python train.py --crop_scale_min=1 --loss="charbonnier" --activation="relu" --weight_standardization=false --blocks_per_level=2 --attention=false --upsampling="transposed_conv" --init="torch_default" --residual_init="none" --beta1=0.9 --steps=16500 --batch_size=256 --lr_schedule="step" --warmup_steps=1650
Rows from block 4, named by matrix and row number. Rows with one number belong to one channel. Each number is 500 + 40 x the weight over its row's rms, rounded and kept within 0 to 999. All counts start at 0. Numbers have three digits each. After the name is the row's rms in percent of the matrix's.
# convs0: first 3x3 conv (model.mid.0.convs.0.weight, 192x192x3x3), inputs 24-31, a 3x3 kernel for each
# convs1: second 3x3 conv (model.mid.0.convs.1.weight, 192x192x3x3, transposed), outputs 24-31, a 3x3 kernel for each
convs0.11 094:504499445526481437548537499529584559511500511513522459549513519517471480465464509458515526479552478485523464565529511496472416489496472590583550557510398489513466446417442480407458448435471503472473497487469586571514
convs1.11 088:573515492582494504523504456556483533489437463463479436480446463553512508528479482495521512513524485460482475499554509504489485495515476546474507538496463452432504541544560526541543522534540459484476473521480428499457
convs0.12 064:457470454487540484499515489474497515516508548506502523531489508529507491503490491447500585451527501499510474523522511550519481528486481517554536533552538564573509454445449479483470472480417510488500500493508523500512
convs1.12 111:496432434474493456489481461414420396451463434485481452499474489541531513519574563549529574490504540424492506497516507503458470523499524436422397426432441478453482538539536536527523547533539476497473439496513450497492
convs0.13 092:468545464519466556503457498497510512482548467476443514481539453500562529467555500497479459528555494474465564554431429494501513501439500554455538554554568543502499443452409509480490494457474573536588496518491501454483
convs1.13 093:462499500463456537499510510472521539492526514502487441506526550457471493522460461467516481608564539579537520519494509486438477460544518493480460442485463432516540529515503522504529533516530503503532467517541458476457
convs0.14 111:496530571487430514488412504444515499481488492494495487511456524586511472572512511517503464520504488518537565463459528479473532470443520484533500502509524540519476464467445561545473566572474565526518468453501491437506
convs1.14 071:560449464530481455485506485537450359520468410519498519496497437512540451472512526460518503512481546486479495537505514499474497527512529545482470502477474524520502503513512519517518525503502520559500505519521474468481
convs0.15 095:478504508507511498530502536442506485482442521488459519444417460508467476471489470531575538522460534534555523487484430446483442469477487473572526523516502493458468523520529562581557552596550527505526507510455485523485
convs1.15 085:541461528495442488518539461453501427484496431457483415493477464588464483474579528464474497472576454442389428498493525530534561510564548527493491511547491512442538516469503497470491486484480568489498532504489464457437
convs0.16 092:488546512542487521538492484591506507545514452523456461477508524547582549540559550451423508461508536522531507494417493517496536531371466478491482514480459462456493494531508519565508536553492456497451466500526550493523
convs1.16 111:459437445502476481472476523525446472551504455481510436467480519545484534538437491511526513532534566547521527418486550487496538523472546515513491525440495475431536504488493493487497477484490514539508510505501501467500
convs0.17 135:562550557519507502518503509518538477566562499496526452515531546473486490413464493496508509492491499477487482493494494503531500553570551524510520504510501504514523479441428440425412445407420435476460473501469467500452
convs1.17 090:531477515512484467520535502469467491451474487482502518484471490494452463504471539532475490583492432567514438572538529569572563491472476555543525460480477494509514502500490488487476491476473556579558534517504574547530
convs0.18 075:477500448549525476465495454430436384442445423431468442414413395446473484509497540433510510356502476446540489459532507521522535537538529469517455535525527495497512482458510557517525533542549490501511445482486459435441
convs1.18 100:482456527470452511452461507583570542505529489590588540483503538544514526557466523482521610432556649428518663456470423473438434515453475486427460519464474498450493495508507485505492480496478490479446519528531507574500
convs0.19 097:534501489540491547566468534524460443562465550473439428494532496490560567508518529510496469556514439502543460515491528519493541513492515501467476522461488502485479551527480578545544525499544493464506541508514501484501
convs1.19 098:502429508501476474468462463545566516511526413548484421517485532468485508596539599457473454560493443523482513539475484558499578532530546461467465478450462545503469518500503514499476517507498494498485458507488478507555
convs0.20 090:550547461494507540486456544526480476477435443498479472436439486519535528502504498439409461452516510457486540614605534483454450483525491520512432483421432467425479473486511497488530546508517527551528531554544515568450
convs1.20 102:450484496457480537470495496499558518473540507441430464476469492487507453500527527440441473457480528539512530520485410519513437472434492442484459528488472437390380528501499533498504518500506516471448502499541517430475
convs0.21 090:529472554527549590523489531487506463430515491504499560450463483502527496529469449511431445597482448593441450507501513408461520413463515488566565448520565488534575525489482473564542538560551479500483508490479540500505
convs1.21 097:475466461441486473502433461507386482545445529526452501595533416529466485513523529520497528625517541565511423522515535468512562441488480449501533374458523447420478459469494487493494507510527573547495521500459536523490
convs0.22 104:416503444477495446535486496450580473488593562404509488488457594565544437515468531479515491505492522496478507459471495510469486478495459471564509462539501459513478492516536517514521499572545495564527516512465448520488
convs1.22 114:473399441508485485483424458485449466499431496476452543625493456627411422510521468499430504424487523514576494509526528474585537511518554514436492490562516448450467503510525517516518504510512512491496485481521484499477
convs0.23 065:532535559500488505496460476489510498550545497557591531483490498479538536431495511468487432414474439444462498493463483494480482437439450459487480474448455489478487705644724713630704722675661453508558446477511459506494
convs1.23 080:494523532508479506510460451419444467461476494533410450475469508466441463476423464479529503496537529505527535562594577577569555537535556448474448475495471456473469468453438436440402374380338507466493498474516496511541
convs0.24 114:458486561513557531531532500501567601522519473524510523551632544495478453438487467517545523531469461540446550489481545425494515448437463466516547459501500531536545472519522530542500536546475514550473471473443502452523
convs1.24 095:466468490452507524461490455514514492496471470435429431479527483458518518547503497499509438504575497444416484518540485487527507510562516462537550519511481523530506490501510497504480493492484578533509547544495488484462
convs0.25 106:467453501490478526518524475459547497466513483487498470534566547500515445572515496492487513566535487564502476409464546441514599461475580439438462373490600423449473500522497520539518480501481534500494549456443507465495
convs1.25 094:459490498473499487494487488524496512515517545540480523503526554513517515503501535502482475471452473476465567508521483467503462489556532498546564420522527570569524493500495469496498508495482536529489522508496521497547
convs0.26 113:455500474516546481503505583524528518562540547501478517500510526539488451477411396533543546487511580480468486508502481505524457505505475488497464556557416556510370459512520550509503536474441448491503502468484499514488
convs1.26 103:500508452506515474469511517529503471553490390472430493516508436502501503524532590420465521389464464406485357466514485539499455506493501560491442581512487501473518517501490520517500491486490518505523523504486494472560
convs0.27 098:540535504437500486483420388510496483555511447518514535566521500465506500478518551504503496511490447514531488500508598460505638471492550515478465409507578432462516512465505428434540456448478504522523470497560487510500
convs1.27 089:570560563489525528517537546528586554520543463484507521467499472497494453522482498500449521512480617490494557527506437462468563564524542518534547504510547564497489499519506515531505519500499478498488378428504493529457
convs0.28 099:490493482486482503479476472530530538551601524445557449476464458500478471471487510468437540467508541425433462437470454453525521458533473478503473500503515455539458505558550492546571520575508492510527547515522524514475
convs1.28 094:497481477474491478474492503475448477492477470403435427496486522523551555493382424536528535453461505467496575453497491530488494514562534534527525516503533550541544509510513493495503470491481466490485506501489480506485
convs0.29 077:465452458475507506521545510491496490501491514509498553515502435484464459496502516446501491375425444421389399487502506498584568524541481517535530521569538528544518526501492513498474502506481487464494508524508539547510
convs1.29 097:497526538490529513531537496468442447493487428455467479595525474557509459557530508576568531494515553416468551491503466386384416511531525528452457552456472524489497533533505518529476485486469492514489491497490472481498
convs0.30 108:515504475483530536465497497533453502478485503485531489523515541530545464581523506501531520513538495572553517489509458535494498485454531480518550550519503534522549459479499502515484498468492424503560426490554454461483
convs1.30 095:482502530497536562527500550511549473498567472507485462546507479481493504443442425546474517663453622511468503511464507503456545497521544462509539475514501427497477484492508477504508505531516476511504422494609493492535
convs0.31 095:511581527530514513490538506440532564486484491486408494540526462582548436577545499486478458468492484513526538455500512421507510481501502512527545491531536495494505545581526494543544518529538485462470492500481527480488
convs1.31 094:536481465442403453521479448556561514512460536430491527463454394518555403481488487494466421468430514491482488525553543440496541522534506513524549495488541512469518487491506488488495474474499479521506524592552534597514
convs0.32 099:520511458424487429421525490552504522516501546570472522558518461550437412528482508511463505510479529494470508513507543518493548501495520474538512478495545491518516527542536465494470467476452511539509498524490545546494
convs1.32 095:519493521516478549493473522484506469507489458494490453463506587486461503526514535519476472516529532502504525523548532487501495468505488462513534493502510485512504478510507490490487478478473472508549447429495479458503
convs0.33 098:491498527480491526516477473539595614498552571480519509524616459480569461463514462415562534483548561537497613494506496518501517569450526545529528493514521472467507492508497485503530521536512511469424481402521445463535
convs1.33 098:489564515570473505562420485490466508517476515398344414515531537504519491495475446398454465436487540403550569532548467519498443479543501501535564528486561506494496494502502490517517482497508545541506549535513523501529
convs0.34 113:508541523506536553531525471534550593523515528459492537527622581510535577465493533513505553463517531519463481506458502485481521511493449565538525498515437482567429481457489511498500502509516493449458537456515508395477
convs1.34 100:507507512472490541476512522496526542531511495406423486554473518548518522529476504477463400391488497469572527471502487463515547490528538551515447557511536503487489489491495502511490518520516534551527540568523538554478
convs0.35 090:463496512533488525524454437503520492510509419532512512549502469546547588523546555500523500465513488507508512406468443413479485489403420482494467476522507512507538523487475532501489475509536528496494534496453594476481
convs1.35 102:514547488489494497508494516500444499482437448488492450410413516390453493417487506523530512560547508540505513484535504513519521519515515540522480471501458506519499470480456475477471480483484545537502538508538506495516
convs0.36 104:497524495460493497470535511526499472485518470444528550473467523507454424434490471509396425498484480398501549537510495531517513496444509527515492533515512476504489494470448448490448462481479490501530462498634474516530
convs1.36 093:492458519498478515469530496480461579461488529512499548496513504501466541528495555484497529579544623590560583541555542516461561462555518476503512481509516506494492530502476520509500518507510464468455393496560462521516
convs0.37 108:497500516542509518520481526470491499483507488511498432478510414436426398500524458521516522499507526515517552503498485529512467551506472508473424545529408548506435462468467474444466522446450541480440616512444555506425
convs1.37 098:523468479551430474411508477542553516567522505556514554504489589610502470585581491423533457313501401380508416490524511530500440456500476594514463600512483512481519507495477513494489494503499480467485536463397540499491
convs0.38 107:533567499523560479452489473518416402533481467504477472464404354538533480531535525511489471522530516503546503496546556460502541494460500525520524517452480541483477470461498466455517496446502504500494514513505506517475
convs1.38 101:500440464484508510504549518513503490552515425560525429457433464414428459470453489483547539544476488520449493482459465507450509499523519470526525474524530461496512496524500497489490499499494480467474465484498490492481
convs0.39 126:545566510527536489526530525556546521578573565532541493535575547544570544501515486494490470494463452514542536525535504514516521517494468543564538545534530523534525516527510511520493508515505504531533530507532544514540
convs1.39 132:544535544556519522523474483528568556537597563576595545567544535522509517508483544454513492441493498460504491514503528516500496517528522556538525603526535559519526499510498517532507514531522511494498523504489531525522
convs0.40 109:499511481449516548511511597502455488560507399531519515397450511463430345443465455508534521436520603455496484508494485482496544491487512506487470500479547493470561488494503498451474453456471523508546445465533464457511
convs1.40 095:504479406419499478459473499477435480517479426464531553574529475509545546461526561539501538486471609522432492541539482456454499486468461517485561535535521513497453480492475492498485512511503504562538450449515472441475
convs0.41 110:493454459508551502441498513495426403545476404508506457532502511584545446554497403540511529518507557503501508499500532453453533480496532529461520477487532491498535526480463545505474529484498497490518533493494481486503
convs1.41 103:527520480448477494485503486527521507479524529466468533517547526504494521522520546476481549405510543434533493494520501517494482446449506504488503432465526507490452492501501493505500499495501467501504508470447477475482
convs0.42 101:458429366495471452462453445505511486567502490495474522535516547475492484517467458572564542512500460526482439450488472501557500476527494485459476469564533452521492450488467483467470399423457473477446497541490546530513
convs1.42 094:501544467479526500512457520428484495503507499588542537505498500487515493490470461575523510598517493452400403526536480464489489531553560501458538447478508571520535483498525505509516521509509517500474439483541466544526
convs0.43 079:488516475518491432460440455486542530527575511486470429476518468501518512482501430484483530466473499434472404527478536494458468507503549531515481519498510507505515677700711628586594673645704446420460428472464434466459
convs1.43 083:514482551486426461444476512530540529437436469389368438527523517507458441528544479482479497429525533532595518530575505597572503561583494529489503414468519500479500488486513439453465391397422533507485484535511566569540
convs0.44 105:529474482514495463525493508516482476420464471469438410460512499485502472519392485521469473528499497586525501509490542516487494516476502496470484496487452531517460460463521448446539478484526501461490497451545520444505
convs1.44 101:502457447525516529491533482533510465541521468524544559490494482463504475465497458514476477479511500536519530499495493496494494481481490501519503513534538470448468496494472504516500516505494523513500557521486515508508
convs0.45 106:476468462496471505487494485509467507493443492473508537563497476469509470466492489519480500623450408528482452497523475516489447511476481493511500502545496520495506528557498495511493410488459487481432513454436505458493
convs1.45 098:467541510487466474576486514438471474499579573533509528549480529611506518521452416528517517617434358544438442518543460502468515456487494456535489374507494528490487492507495470490484490496499537464430489401460533512481
convs0.46 115:568562538559558560518485514537498450552533469532553464538611557526531533500509526473477524456520404467543444479460495525532496520500506480465494513507461473492473491535505526518536538547527489485498491557523520566513
convs1.46 108:492503495472442480523518463464467512457511501484410409439405467407390481421434515448500468421494476473538540493507515526514518530528502519510502493450481516478496499487493499492496476489489469469482514488507463477516
convs0.47 095:520604542492546565444496534524525502571570534533427435526520506570483494487456432554496504528476502489480497473493519448449547460454546509553527514543515461493494525546496490517532515490554476490468459484471504550482
convs1.47 088:459428538516475536508512470524533517513518510464418472514464534547584516518536521539464477509458487558552535480522556487517554470503478530554495446491516466395493483506514466476503468462479458511548509547513513514474
convs0.48 116:536521502596569539575614572478499548471445460535513492495507525516524502531538561504544518486488453517523532497446485537453509495509460486508496523490495515539566521491500515495486488490501526565534533496496492464468
convs1.48 097:479478505475468453488506492471475519487483526465501522501487505474428465477417447458506461465425454500441490494488511418478447468463454528483507539488491454508502494498492503489489511494496476535529494554538464459470
convs0.49 102:475470463454505526521522505501491499499534467542545526538514496456558527548523582526500536548466438534494491517505498570512513565479496461442453521512513521462471451478490474505507478501479431481511443487570489489540
convs1.49 095:469495456519459489508464494468460470513456491528515464484526461490482446496449370522554571561516628440513583508486482418424550462488544550486451531489471566556530510511483504505479476480475519541517381475607483515557
convs0.50 089:446482495496524494505525489477457543534531549522515511446458441477486551475489484443527517390447471505536519456503501487529439488492469464527467439523489521524522501468505446484481447476461462463423533527500517501499
convs1.50 102:460441469471446491489495495415437442472509489453482445476490481508492523479532516482493475515569541564522501475436508517461465525501489487522474485483472506473488488501495503495492497494488557483530595542518645636574
convs0.51 077:499520532512525561542580561520502540522550504448542532494564491481519517497507527499518592472460473535559536523510495516517524509523497515485503534530514495506539520510512528531535504500488548536533519527505496490505
convs1.51 098:466474511406399467450442436438414451473461418428475422532473460590519469519529487496456559468507579446547559556580541429402440511427482482479454512470470492478527509519511495507491478470453516534527536543522562576542
convs0.52 092:522565554520564529525588589485564457438541515533455505501526510485498432480525474503542516425493591456504525508520422550580460532516482513523421577566397526497490544518521566539503542558566521509530525472492521501541
convs1.52 096:522439431482481444454452467480454464532479441462502484544519486566539496539546536553558503433477484462429424506522502535521483513525522546549521532510456544560564503483445507501462484491478524511583539543546468536523
convs0.53 135:484535504519649595466541511532575530534509512533509504515529500503567536490531504487548531480450468522498505537558532467489488488460439491493505483547526510567528452519485514523513482531501449439425518582547525549545
convs1.53 085:530544550484460494503483489463516529532513455473429490530550510464505508472490495489466466495537536444455500529425509507394500540600556472436492478449496517495509508504502500498492494493504518446513496484509540638506
convs0.54 095:518559503483607519510578484547456468517502523521509532498439447494503468548520460530513504465499489449503530535528535519501517509483523520499481526590609495505507489503523518555530530581540528595537538578559489501528
convs1.54 104:492471502445451523536495492465475477413504520499526513490443493528515490534479508408524614450494552466477527558520515487420443488440432528514517517513514544492465514509481521513487503504465525549595528500592486474516
convs0.55 093:526533522499431478577534516518483526555464508574494494508472522557491400471481483508521427512480459579444420474509530458502586442511450490469532482512576477520511469458525510504523511511495528484500529475471512491502
convs1.55 097:503453503481503460438476448539430384547471404495518464509457526559511441508534490595574532529524549505452496589569568494509520488443517527505469476493502453466447464474475448512514447495501561554545582574516542552501
convs0.56 090:495529483512553550564530508499497464535433379517446396549492431477448402463499536529504482538494481533496500518466462477522449511499514472520489480535503518501472419441442415432490414423382510498463508546513489513478
convs1.56 107:467430424478429415458448451498498446474471454453444468459472533491492519538489480478462505538517518536519502546463477469463501509488482512492475368448476433477477505531516516528525512517525588527503566512534565559548
convs0.57 126:546476451609555484504499463526499492448509488492494474471499469450513472463473494492501525473490529526508514491494533509506525505493516506432430529462445500479476487514510498510501492486502527442436594501418539497504
convs1.57 091:483502480449485484465486484517497478490521571487525510480490545537457537573468561491522488314436385426446428458481511535489392469565508515508535515471433543521480481491474475500494468486479464461542598487455537548550
convs0.58 098:464497463523558539510510511489506453507538461537523486452535510469561517492485492410440444449482475496511500525555572500521537547524520492502518470491502487455498521514512508530492513508523466497479521550481518508470
convs1.58 114:498426472507428430487429473515474471556554537549503542498464504491460456519489472533455503515462511470433487537541526511496503512503513516538531491526547490495517486494498490502488480490477532483486526451492571500548
convs0.59 108:549553510573580545555570500488466491477467474516528499490470480494499480463463485552555559587529529542536532508465472501457429514481485518536535496544546544497547591583626605606645600593616547558482515518485491488474
convs1.59 087:534421472507468479505486531450486454514543494544517473451421497530525485500521528517500443555449396525443434535478532531437547486445510507520518423420458501476502427435443471467482496486488529544552528447515552529530
convs0.60 088:558522483574593546551552530515514506443549517431485534582507486538532463471454487486477510431481539439453487533471477496477496537521521516484522539511522547531519438436431398479478411448477500523549520465597615510527
convs1.60 098:476490486500509465488419484500489488451470498486505489460519500500510435478451524494485459443456470496541510470493567505486499548475492501521514472470579506500524523528522507527533504518525477469463457450440421426421
convs0.61 108:478471484564482485480486470495459506499496488458495467480523563521556567545551555505530528480550585542547564585483439647507440534483490541446401640468305441432382461470458508495464470494472478485486497504483490514489
convs1.61 099:468452504468471520439495508495547560550558488465550477540435467496484487502540497514502515390473489469517472551530504542469472531486504571501541699534473507547498524522480546509459490492487480494506479467510502472485
convs0.62 113:491500500454525545546475513521461466489504478459445514514520470511521457479527605522548525509554470497389470476482503437432495465420464480437470455495480494483463437438476462451456462471438432486547535568452493476487
convs1.62 113:534531520454440564468497549500497423465512445476545492544543617508400487503489538511442489533505506537528483468461495430448473527442520536480463528563565451516509540535520521532527523540538509527499541512483571514489
convs0.63 095:466520499417489483458466468499501492416414464506512525532486523531453474513508501505459438517490524526537570499509490500509500471511489454476471481480480449503450474518498486460500497519473588560564464473435507500419
convs1.63 089:523517484535542554473447482460509486463523518455500516518486422547511508569520559497497504484504513484459529553530526485478487491544538508549484510525481582557539489515509481495495475484471508471518503488518458519537
convs0.64 127:447533457510508497499498438570589438487469457516488444518511507524513530533561506567545445508473446443429583476421454471467440450496440494475491498453437494538486499482473475431475507487485493458466525505487496503527
convs1.64 120:539501493545472516564500542509544494456524503484517517469501536475476464538504458491596528539466475559504506490485501467456486539469498566545519516557497482535539491485486518499501511505514492507543506491508467478441
convs0.65 100:505519540412500515488522552551468516491541537519540529565513510545559554550496451536527492556483481529526502426455460494524558517545524436465414496567590529562553451461458463499506529532479470516531445457473481499482
convs1.65 094:511535528503508481516545479457435410437482480489545459494429493462491559455459468500475512597496461510463552523494501514512504482545487550531490394463504553571570503478471482504506512519497526540555514503537465476467
convs0.66 110:479429463470484416397485530529532504477524509540510504551599505566541518525556546504528464508479461563487468517468487530514484472488508474468528570496524534543528520529516521551536502525561471442498495499501515464491
convs1.66 085:475486500521517541557519523483501482505520558498507536471494486474405443498421429569520486504563500439467480440484577527515431514543463471522550481530480520552522492486498483495502510509501516537553572503397553481395
convs0.67 090:466473478545538558501517507453449533496438543477463526535479460596467497538486452493536541489521517467520480582602552505482492506515508533529549504468529533474487474447495409416469470455475449377347489516491454555568
convs1.67 091:502506483548491522500482522522548523521563533463448506558540538521529506591547518500487522476492558458490536461450475502481484496485508509537540477486515470480506501505489518516505549561540466496533494517525525531494
convs0.68 089:505463564434470578545515468454451567508478459496471505472532519455480390453538495513580477494528514538491375506473437527524441515483489494548518536576494475530482453426400523453374463459464532526517445563622464511565
convs1.68 109:497516530484553547539558512538478508528469430547528540530496500548477520501504509569481460456461511426465452462476497466466413466505492516459541550459447472444485517502497532503499529514521454539464456501428419492454
convs0.69 092:530476460479443448543535458573578487486551498460537464524535555499538524524641590522554489479494509505454513508497480511511486488543509460519452481501455467510526604558607574515606637593572506479484519484477529541534
convs1.69 102:498495473562522552564544557464456502531510459515472468466463636515472569528513510604514446519459432480504465480469479425444418509525494494481533490528508476486479449413435492468461503505489488424535524469483492475424
convs0.70 109:531546451537499483500497514518481411499528457506530444428482472472519509525577542520485445565542525548480452529534488516527508505512493434475425505527464504567485446449493476480536520533581481440447508470473448503457
convs1.70 088:433458436520548488539500467584562527606538496616540453437463436448513449423476483578526474507489513563497537479502519482468511462539496492451501513469523650567504489491489479501500506521526502551508454530468458522463
convs0.71 102:491423468512522548531474517451466498478508570526535586485468490540563490482514412492495493512494492477487479381359440334365439376459581469444513484519554496523600440496482431504526472531477492431504428504509443524554
convs1.71 109:474501482499498490481495467548491513462451473485510462562459471524463465488461471405457560508515519501475445520478443516469465478477470436505535442508491461503505515519526508507533513520526534534521543479472482481480
convs0.72 116:500446411459458418466507510482536457437498484459479474511444457572555553549549527559452436535479487501523517536509502531506530506495491495552508527531525470494505517517516502497514508520493502504509514536548521530542
convs1.72 105:530531543488477503517468539435477454482521465505459423381450494496501503496495486477458494472444532529504559552492518547500480522523478516490490509483513528452444506499503501496501493507490483502533483541527481501540
convs0.73 082:528467532516519493534549495489499514486537545505595554427495503479448449479469418534490529523511554508527504560513554458538572431405415549518509526554551505515522474458451488506486510483475535502490541523576437489538
convs1.73 093:472463468495456500508506505426418466473418439467377448507475516539420446550463470471469480404534561532533522554530493521501502514509477499413507490435501511528501511508499509513501511505502474506478482474454496484434
convs0.74 100:491513490478489481494480464490502471518518492553558536478469531499512441463536464485455431535511484540417418497536523451517571553517518469459460494529500402515520534511512532525528505505531536519457478514559469570576
convs1.74 099:514538499464484488472462506552509546575507465466555526588525455533490355574501478446528524457467569439410424524538468428533497523546488460493508482520569510524534487509484503491468497510463482490410463476422477459419
convs0.75 092:517518498525527518531574525540524529572538445538518427485460433559505398514503425511538499507550549521545523516540521491541561533470530521534508469502510444441463517519493509508546490431523527479498569546525530531521
convs1.75 086:521520496449500498448466494490510495499496461452380401538412502574494475566560499477514483480476468509487481545475514501488539530493543474549516450464445458478444509508526505510526503501511460468472522530504522549536
convs0.76 111:538484529520474459456460520524493514483515499509481503557480459537448536553501463488563572491499519440475499525580543468533533496559593509532564537526519580569538535503509452516519519536504522520508507535553499568531
convs1.76 106:434506491509551446465576499500485421486464467457528628469504501540481464564531499467472588438483550434427428491500505535492481526502454526495535572463506573492528491501502510507484506513513507429452478497450451476499
convs0.77 096:478537509512492471516478500528467466520449500444437458521458453480472443532497399494487480510511510453480452460341391538501519530490501503440465552524574537460523515566515503498492511527549491422385569551533574548523
convs1.77 108:523495505453484508494510549561479496561452492528509529489527524516518515523508526492513566447507610487464531489486472516498466479478469516521524476492475462467486487467477488476508467467500479481492473459502483474468
convs0.78 104:476455552454430512479484483508515535487473546451437530523507492443563497404491508505545530475516557446448509440476485492456493504519497568495527517487506464512482532503551511509500499511485542469496520527516466528515
convs1.78 111:504518512450545505532532557446459304452500380496451429449498531408498506466469512513519435538516456472520520456428462488490494481521518517498521494476544510484512491482502507509510506503497432517497486516512513538515
convs0.79 116:460549553463528535507543530587582582532491517522477577563451477443482437571450500557478508564435459653483426520491496507533565509553540531546526415547603406538573439491521467483530476520487518494491510512556496469473
convs1.79 093:503454446486491480526545549519474498517480448440458498565503497624577422518479539579489456692533500583414434484460406461418467552511569391495531374493559542479475482514486485506499495509496482531462493469498493512474
convs0.80 111:498494480540542490468523521472493534502513496484393357449470539521516497572495491488504500511510565485502546474487516498547460468503447526547515468462448437443474507517486537509483515508495502492515499548510562567573
convs1.80 107:516529496480515512485495451473479451549517504534552440540511496531519496477500510569539555468477566563524512474524544485526529584519486501525508467514484473454518521522518509509510496498498507561527511509489505513470
convs0.81 111:485498573488522556517478453459495424408485447375443468477531441512512365444533542495580525474554466431455416533509539524517481495552496550508497510537498465479487519480487491482496492494477486510578538525528467468515
convs1.81 103:577487471442515482496506511530504537477471501490533562512472449542465398504520528441468461445448498498434524484438447491489501538527540637476513492472443468440438519517480506495493504512500456497525505542514487552517
convs0.82 096:432449485497481509491536538447505518480540499539554540493469526525466505506505499506545514490496484528550564495507501520538540534480537423453436475522458493502499507505503503456451534499503411388381493454410532535519
convs1.82 094:476477489458515487486479503482447514482491492433449434380364428538498477518564531537476391521500455493490514532511557450477442487539513463458463518488495469468548459450437479480477478482487505485484545579545551525475
convs0.83 102:544509532485505447471484457542638560585538519529465481506496432465475474443497448483482493545512541525484531450347388457457429464488447570578584500465462487466450476513497501487477512481537525511520482497503501541526
convs1.83 118:444491493516521527538460534491502495432427437459459525487458561506472553502474544534518499585503458536471356524565533550559509487505496475444468419413438518502519483496502494491502515533529516510478482448441451473501
convs0.84 101:603553458567564557560509540511467481499552451562509443476528574492508502510528515470459502492511529460514554441482494429507508489521505515450456502550526496555543500464485440468499457481472507505490465535559453515485
convs1.84 090:507454536500462460510515414508490520531468486514462490471498472443492463443474417493435455497500568559499532554551519465520497482532535508475501466462491467528496497516528499519535508529542479484523463477542518510530
convs0.85 091:470534480469467506514473502517521491497509495482469493480480477488539485547549500476448429532493512517513533471463514515494480534515485509497461482448465515510487546478510516492518501522510527599526489472415459404418
convs1.85 117:548577537533568536482451515471511471515517457501538480506473478503514536468548518548526468617554470616498431444494455475467479490494521503529549518524517536479469485479482492483491522502511578557521524466510517513519
convs0.86 104:473441477530471471544507496459504513465485537514511622432405473496564531487526500490492468490533486492542480486437441433377373483467464463487528493446490432375469536527514545507484460460495477485535481500509507501508
convs1.86 097:548532509529463531468442488570526474519475510467439470546525565535488515527469492520459446513495511531516430464533533491526487525488481489464498479468471460477512501501493498487488471463469451489490510522459482558481
convs0.87 096:502545533481490508484471440549521529476476512512435459519482467504499535516562543480469467553524529562531550467489490479453485515511504522547544484524488538568521503522525496538533522519549439471516509527542476465542
convs1.87 101:540524526553540521462528508473465490464479469500474500524511559451475512444469508533450441510470480512512545510544541511529500511522503488467480478491557468451491477499496486496495503492516493529503501498450512533541
convs0.88 094:499479473506527538558556523466545585463478500435409436514451509504453451459459486578516547539564573534574572431514485431559612499522598469504519429477527439425496512545515539570544519530521572560535528542498519497501
convs1.88 094:507464519511495552425434453464508497464468487457477531557471498580480491522452467512477513410426508489552535567502529527482517543504542546594568517556625480493548468470503478477490472465465533486510576500510473449486
convs0.89 108:481456499478530470526498446486523529496395486450457473445490509408449469463486447481497520465528513485554447537508532510510465506470424536511530525466486516469461524574555531555566510545517500510523451486513455458508
convs1.89 093:558511505543499553464459502517554517463485508390399513522492473566496444538407418508435521500532555470562614579558508516483514473514516549517460554521468420437453493481499491479479479489494506518538509498526591565465
convs0.90 103:527536539592604585645582513491464486474494548518534542495447516474534541533564561473488519476510506444483503458460467535542502483525549492509508508487474515526490472497527515503552558521591490470473486508518510519527
convs1.90 091:456463499472499495481470467487520515463517501535566549471468520518503552514502554516508513452512563542543590487527516543508487524485498502496499533560511553561527446454446429438448460471479551550527585525484519475454
convs0.91 090:458487503475473496506515527486545488451461378499477469542543508495477467553515560495543528464532524502523575464479380519487463478491517468486426433416376486449521567573568558536572571601601504470419454440468494458548
convs1.91 092:514532447503525553461493512447469469485532530449533544532489549512514498517431485606542523604492534541518524494537543462513480562546589516536553540524475452472432453454451461461472455470470521536555548508534578500503
convs0.92 107:406475489478516488455480488536576533482511543540508475492551464513462518460489510518516504497494486550460566530528516476461373477441394523508534498470449515539480543550501525519499562600531477420533501493432465531443
convs1.92 092:557500559575496571567549523458486460471399486454481489604620574543494441546447446528488444524480532516515493528492553491577521512578542538543496504537465481547507458468447454457450461454461549453514560588466459527429
convs0.93 108:547492519455492561495519551471538463507479495476446521481492552458482512396459454466500496518528510534524468484588507487515435532513551519547497455497491479462400493496519505488544505484555462425442467514521503484491
convs1.93 101:449468487422514522536535484503465491490531562549529480520507500428497527471572568557483481454514544477436493459532541455459512485468497569526514570562526522491512471499484482506516492492506495496499532523565514557571
convs0.94 097:510559572512516567539488487502527545494446436488414428495454487509486528462496464481529516443511536444505572549516493548488493562505404500495493477492494515494445473482512512501503487520438520505515510549520502520530
convs1.94 096:543516496548510535547514524521500413430493524473495561509440534554476539527488497487517530457472426423461457498475479499476527463525479586525469518533474499499469474478468473490487459480481536423445446427504461462509
convs0.95 120:488541501482500482523499507472487431497487506493482473493552531523535561488494492511472492511486471494465464442489435462504512492508459497572545550587591535561544501545515545534536528528545489510524492510467493483473
convs1.95 126:524481481485474499512467504514565541526604549556606533568571549546542599507497597453514497502548520450536547473447415473465445494486493488454477441404451454437436423448446454462455460474459548523503532519524521501531
convs0.96 092:455479484490478439487445414445501541428475528446429530514526502512494502435508574574563515493522512502509550495540536532377503554421524483445514506436479476445497440413414432428418408405394541437481542502545500512523
convs1.96 112:528559498482483499548527497493522511502522545444463551578571583518478519541473404479487494529469520470471491471438448443443458494463461509499549480470472471523480553548534554559538550565542523475494516450479530513452
convs0.97 064:473486504497493453491498499520536537510540521521558536537524530544524518519523549535486483489465500515505553542593600536523511505475479598593602588591556546567571295308287302306297284296312544525515544499504559515507
convs1.97 076:441457447510484522493459462445458470471495521463420491507487492510506494500526502467489477531514491494525470426427457423422441406429442494488504495485498494498521629628622617612617606605611451495493455494491429447456
convs0.98 096:502461479499443449515466496527550529477533545476546540541545589547501503523523482433384436505425410544448457457531514499557556482524491476479509450580579416530498451494470410415403443428428484509475459482458463510448
convs1.98 103:487522506494505438470475494450492596450492570445461491392388513466512498501541556486484421563542521500515510489429504422473413470494452473458501442438547465456531561570578539543556530535533528508463514505435451451444